Weights of a small image classifier.
Training: cautious_adamw at rate 0.0015, 9700 steps, batches of 128, held-out accuracy 100%.
Data: trained on simulated fluorescence microscopy of cells, 195000 training examples, 6.4 epochs.
Rows from block 7 of a small image classifier, named by matrix and row number. Rows with one number within an expert belong to one neuron, the router's apart. Each number is 128 + 24 x the weight over its row's rms, rounded and kept within 0 to 255. All counts start at 0. Numbers have three digits each.
Before each expert's rows are labels from the 100 images, of 14976, where the router gives the expert most weight on average: "responds to" is what is common among them; "lies over" is the class under the peak. Only what is clearly more common there than usual is listed. The data: simulated fluorescence microscopy of cells. In brackets: how many of the 100.
# router: router (model.blocks.7.mlp.router.weight, 8x160), inputs 0-159
# up: expert up (model.blocks.7.mlp.up, 8x80x160), inputs 0-159
# down: expert down (model.blocks.7.mlp.down, 8x160x80, transposed), outputs 0-159

# expert 3
responds to: magenta stain (100); crowded (100); cells: ten or more (100)
lies over: cytoplasm (86)
router.3:125131114128114145122161120158148132086098123123127125136105136156158104121125119121132125076107121113131156168107129105166157097129101109115166150135122156151161140126137161120133099139125086112138122108183112122161104139115141191107179129136135116092109139116143186159097127130110127068177148129108121144107138186143136162119158111113117108114154139136124126146110103141123130076106165122097084121149163159159142101143137109151142153145144137164113126186125149182153109104126105
up.0:121179133172123137108125120141165147118177117139141112094125137166093102144103127108147132168098173157133128158105112160107144127126155128143126099132109148112099120105118121093149136146109116153123114139085132087146099120097108151144113154103147170162150118167107143163160163090144154124133144115099158108120127135152128142122184127170174129188098162150099147115168140122124131153125098125111113080152122118120132130127103179131152168137167152110124162139143123123086148162152120
down.0:096153124137121150113124147150146106105145102119163086101151119137091091139108110107133100113086139105109120125109110106127143167147136112078134092124079132133131119123146087093147154135162127105120161148066136125136126128115090131157110165112135135130114104082135123134159122128145107149088150116140136110121133184153109163082129102157118121135120172110132114145164150159152074162122117114101129109179132165125107151108167181111146150118137125126147113165113153124165166122146081
up.1:105142136106163092177178144125078128168111100120137113146103134176151133126150144120156112080148131083112149140127138118150144117102132136111118159130101114131113136144147164160132120131138145105104156101149125144090155145166099095112122162147098105084174151101145143126157157089130153087130123138130109156126138111074134105129114093070118140108156142117124160136105146109140124151156135113154117106146087091098077132127124081155104094117106095107105118111141128097137160146107120
down.1:163148129099145139122167138126083160136103136148145112147104104182150167081113091100122114098121106122119117138141145133146137128151126100110125164157138128154094144127133124163120141132125155148138187139131123120093111129115115141092162138128091136132121155109124156128094095083125094098103103116164112154106161099116147132106139130142093164055126145140117143196135140115119125154156144150159118147123089115140057117098148083125089154102098129146103111156105110137141142131120111
up.2:125116117128096185120148135145123105096120101145118129107160159080105162096097116127134086146108100155169145147148115100146141084135125139171153106130181130142142111086119109093091068072103108141141113119111117119129116103146147111125143079147147116133134105128165086172123083162122138141113121120127162104121134115127124074159112144118167137122145078124193108121114105134121137130087103098139136126106147122136121133095121135126064117122119160141137161116126139123128094124129130
down.2:135146107118125148115105128075102147089095088122127174129148155140134155118157122149128122123053128125161134123150133137068088111129135152162142145145118113116209145133118134141110120127105106137118092115084089149108132118137154124154148105113119117136110138138170105104115152167095153128146107125089163121129109128131111107091118139119097182171163095116158126117119106135121142138166116095133082103146166089151096136138110116148088155149159122120124135105137100143096128160111129
up.3:114106167123116112156125164095111112167131132122134092145126130112139075146109128156169129106147116117130114130119140109127112110131120162115103176131079134069126137134150139123136140131105128150158156145154107114100112123157111123150142116142087117104144164130108040110107130133136121104170162119108134137146114126179111140140101117124117145116068109110115099086113119124132155132178139152099121135121125129101151137129100185160141151154134140124090136160115174158092144064150103
down.3:147142086117149099148129157093143119109109103152079120145164120146101137116163155148082128158157134120125128135190146103132096100101170111172128073155144113094147128137122097127081096097132144105161142168098128184137118096121137085122127105111130125101081113129181138138121086173115150085153113108100157115121148110162143133141120143140163146139109109137090127121119104112129153108132128113128111152122123164138139122117139119084076123132153078138157118122142106139122156135113121

# expert 4
responds to: green stain (100); ring around the nucleus (72); few cells (65); cells: one or two (65)
lies over: nucleus (52)
router.4:145141084108134130122087095146094174123115081151127114102143127143162120154097164150092131123127083165152144165125128076169144120144104132132118115147159137151158152082134173119150113110125145085113172107118137129111120146148144161089136156109126126104124131118164162154121134105079145151109084139136152158128162138082141088122102066135142128129130128109166104159114138123137125123103129134148127130117150122095113096154169143138125119087117114121143127124169143147098181111149165
up.0:124144119130153120127120134144151142123103137142137117134108132116162158123158160157135091124145100145134125130182183122169102108130109139127119125139154137150122159124134134105083132137097117124110120122121114121084099146135123129126077124175155107127159163155140129149121164097097152139080124179148119172089110104110113158104124132097127119098095155124087116153111120104177106207145142128137100146151137119115118110110102071123109089088085116102118093123164092113094142142148118
down.0:080137136133156124173111089165115150164130083149120087120140109121104163157137109129146119140169122073167115157109136142155121128160148143072148135131141162136130178163162130138121098147135140103098145089101094145152138178152117132126108165112109131126113162155170171129103104097141146106124133139150131164147137151098150148134102107110086124092116151122116133176104141120102144144154158141115140099155130078125102128153150092109088117129094107134120103113161127119122152129153134
up.1:139150157123140092170115115162137142099135090116139128108147112164127143160137149151116099099109156130132142146105125195170160145132125123098112116115112168139117088112114120134136136137113105122141161122105133083134111112105127142122143115160152139165136161151123182161138159132090138116144174127102173143151138169132135124085124087170162150187157156114108130136121131136139101155109067113120088140138073151116091099116119134133140110111141144093140144125151140151117162143139077
down.1:107150079134143115105113135146126109151132099132085101125122102143143146170120162115116097107129150122132157122097116167102120123134083107105107139162141182135131145147127139150109122146155141133110154119099092130124180162104129139188104140148113122117114117149124180136120129021133153150137165137126148130126097150132132123110120154136128112101129139100105141129127136110118096148156150170098095080169124139102120121090138168165152119093124120096105118103140142093176130107114127
up.2:143138145141118145190120137133107155148133137140133124155114132123118183148179161077115127167145148156149108114092134096137116118150131134130130119116127108141104146118105109130081166159119129138206147121128123123157159127103161095135165136156109165091103118143130153148144127151141118103099177130164115150090105075129155132128135132165099107153195112142108133105158122167097158158115108134137136140110119131168167130161153155141132090104131137122103102129144146156166125140146135
down.2:160163144143159171104095163098135152150154132126139138105136104131118157146139138103080128145097137171140143119132141108139079175134088154121120136140143141122134164112132126107123134116131146087121119071108122125124119098117118109131126167099153113094137102179122125114153161110128151162122173122140115146180157112120103115132110150127141170096141120135128154120149163133067126127144173108107097176111111124134122108082130142121126143165128124103183141126161167094138113160182101
up.3:140152112148131112120164117089145122165138140112107109126164094165154095149140137130168134122177118108099101115169121117105091125141105183116087140124109104103094178150148149147123120122149122146121119136119144166127155113133100129152143135144105155125167138154149086107136145141120135092128111154101085135123101110140155128143126122111165127151163103155098164153134141109142117114112103125065121128149143081124152088104128129124181125130092091107069082111127128113171151088127155
down.3:101118080139104105130102092117117122115158129111089126091110103112085120094107102106124114142111186131123151138088077117075139109112137098114151129099152088097134124095118133122150119128142108165139125184137134153118165116139176150127118140082167127117099145093099134131150119152124126151130147120136140109137137112112123138130177126133132131161096124113124168144099133118132148058083117190144154172114133138189124146127148123095129127139181104147155115122137155135122142103127126

# expert 1
responds to: magenta stain (100); crowded (99); cells: ten or more (99); ring around the nucleus (35)
lies over: cytoplasm (86)
router.1:110143135074128147155156123139139136142112129132139084120119131134145098121104119110128098088101115107094151128090102113145160113100124098154168128136102148151162140120117144124128119131131104113140115121183103146154081151138145158123189129114126095170100144121137190145110143111116135073181146126120089121114118138137119138109138114131116142128150129142126122136105101171136140128098174078088118155149164164162150105140111075132153158157163127150118155185113156146164119101141125
up.0:130116107158168129154123100121115148156134109138119113124159099119133140147188137104131154152125105090160129139111107089136136118120111111148092122094152122114154097136150128127148140098101135142122122138143106129141085132181120112085165133148148104121122130105139078103154133123169144120090128104081082130117170148144107123152115076107158049132108081122094131132097133113155099128146091136159121136146117097100133151154137162138113117098119079085129107083130116107116115148162106
down.0:130164157140147160163170146152145127109176134134196130109131143125147155092126159141079136122121083181143122138128149137110112144107122148135161142130124141115128128150102116137138120102166192145093112132103138122125141103125148130099087136159129121099121134113115132110099115070154088170173137112103100143115125123118121124081110132151071148121097105104107173099118120116169103157149145126146113093135116138131132131126178119148111122114155110139070119166142151094138122149122165
up.1:082138140124106131143110109111121156114144102111187120132132154152147183116138163150153120096118122113160160121112136157144150107188102130147098135148119126088138140082095123158091116130131111160098102139137118153131136133141078117104133113146127117108166129152173148115137183109108110110125128139181135131123142167166098146139140127134132128165125187105154147129116088125116090146109123123109128114147122141119132109076141166140138097151076113085108097133159096082094140129125154
down.1:148113148129108105131130139121141119092099126143096167114105149138134141126157198178138125106127136119154134145135099135138128131095118099132069166105141112124138145155081145122192091121077152107124120149150111143116122144127113152121132131135135127149069168136105113167131108149139149103078158137149124161152104128131077120122107119123113139088155139141136119062095171102110153073137152128115110139153111131120137116144125161118145132141109113119102133120129111124104136125214124
up.2:127122136164093143110109119091185084155114106141118132131122082136111126158191117109105154105154119111115112100112139180101103097121133087113116134110165108097087160160166144136155144156160079134135134139149145122154137147086126123166150139140126137128129112113099096121127094152159092120156156124120131101108119137123171165152148146110107140101168126117100114092143080118123178122163132163112154175160116127134140141117104110107160136147129110165128124136128155099161097110104140
down.2:131133160142106165111158084152139098114160142105107089167138074108130104170108104119146103143116149137104103117093107138107137107119173119190146119125137125117103151123179112141140156162100124121124114112136114142146128157157125142130084138125109138099135143126087108121111110125138100128156118098127113109115094116160140167139161156137089119146159103113117133124125116149123180131110126141106163181170127129148113139120121057122137150144198136145110099122095139117117097109111074
up.3:127107129177140148100147124175116139177133080128113109120100117128142110094145098127120131096124103128143129130124190153093121121122068149140088094075119115119149135135105143161148111103160148139133125115166151122135118099109091152140150088124091116148139126121185153146096146085131110128114150142139124130137125132109151123096131106119196138114124125083117136114123138097131110131144141104095126076162085151142142154149105128163128129087160117108169124153182162140117150135095128
down.3:149140114095103116145153132122145164151125088094125109141124128103120140126174128142113154103142118164129146121134133101148133138142134138141164136093148145162130168134145098141140073147138114114084140148094101142122134146106139122162116107174151149130190093100102140138122101126111099158131139124111124150179139106112157173094089134099123095141144123147132141171140104094157124134134150132142157126119136117067100115137127142120122109101061128123107079111130094137102046133106103

# expert 5
responds to: magenta stain (100); crowded (99); cells: ten or more (99); ring around the nucleus (34)
lies over: nucleus (69)
router.5:111137118080119134166160085125136153133104127122116093128122149144123141123083116096132091099128117135089167145080079112133146106096113081128156126148115139134152161109142127151165138135140133103139129124163110156149104169187127156128147150119129075134116143114112179144098146135109130097180125101120117127132124146119119133136122113124097134125147125157115143131095105179126162116114154107088123142160163129155168102149137092118180170136164097131126171180115155145151117098123134
up.0:089119111116169116136155115142120165162095108124146117114111126159116143117120142187136140129154132088149185115149123075145109166113115105129092123127155147155150126143160157151107120160190128132138138097116133160099152121151113139126126162163098085140138117133138172144097156119128152122111079153129142164095155160147128099120120129102099155098136125104146126118108138116142102125147146155186162153140122118097129123097156117158130085101103128123149116085161119073175147134129135
down.0:115133121123117151120108125108137138101152152147127137120167123136100147143164119175114133126171118152135095105110136106131157144122191155131138134118123150123080108158111094093149088123089136083133188094084130153128127162133097134102114127105126107102132151153097129111131087094133096127156181134147098161143131160123146120129075164155173156126105152121085124103144131120160130169091079098114137106110101143149132130149114096126115096119102126121123141128111130126149167111148071
up.1:149112142118103168122158120124113146124121179152130143170150197115138159151132109168160159146158118114166154159171113145146103142139143120163150096134139099085148142121096102110096086087121155124097136084098107128121100103158128098097123104129150119143083109108142111138136095144165116156107137124156154111169131162124118129128153137172134151117134097095168126135141108156103170105142138103139112135166088109088143125109133121118080109101113132149137117089133095104122113130152105
down.1:153131097108110131147143117110141128122094173147088101101131146086118105108139137099114156134161121131102145133101091166140124115129145135111114109150145061118146145135146128122089117142130111119154112130114115166165130117159142101122116136097137132132111144110135155151156088167130125071151146123146112110140147155103171115154165126078133086159173107178180146134116117121144134112140124143091150098105135112137145119120166116108145098119177078154164133100123166145181143165154118
up.2:120128089093093154131169119104137146146095143106094119121147141137112159151098122126162108110138133182149126137142134117105084115133123129142141127124140092105144119159126151128090046114174123096107114092067135183159131147155142127127121114133110142114124120148136119098131108119132111134080116094175123143129161098082175139171112163126122130140163110140116127125154132173115153096098151160145104118127139098126103119101117112107157129123112091141164088084141122115100133155129157
down.2:129175085098109113156102153138121126107132147128118185106114167111175113078129147151115110132077129159111133135140128113147120085085120182112116106142125148136106061090174132081095114111128136135150097117103110155154111104135131131101136134133137089133115162152150166145137101115112107125108086154134099119146128129092130061129131091085122143166115148129114147131115145130139137145107128149151130076115142152110179134131149099154102140128118150120136147142146087148103121124148108
up.3:140121147158081114110140136115087123098134138155131115128156138125117151105098148123117132152088137125165150153121094087152145120093133131145149115116127105137145143148107143105129115082125145114141072176139138094138115176109160134101143114159149137145137119140092127145150108131135121084143102115150132148167085094100129092136151132123143170141152140140121117079115134111149153120091126142148170111121163124135120157139122122125154081153108131128122199087140070139048101136139102
down.3:137103137161121097131150136123148099108150143148144093130113096128120127134119167151145142144144139135161153105133119114125133113163099096100152117116158124126116172105146145114098093157163135110123112187143092124126113118144152108116143107117127135142184101113166155130137127101127146134137079146146116130073114096129147133177190099112128161208129159100108127136163135119118085157146155146150134103077159135140154120087171126150140113141110125164120164115128127115125112089149167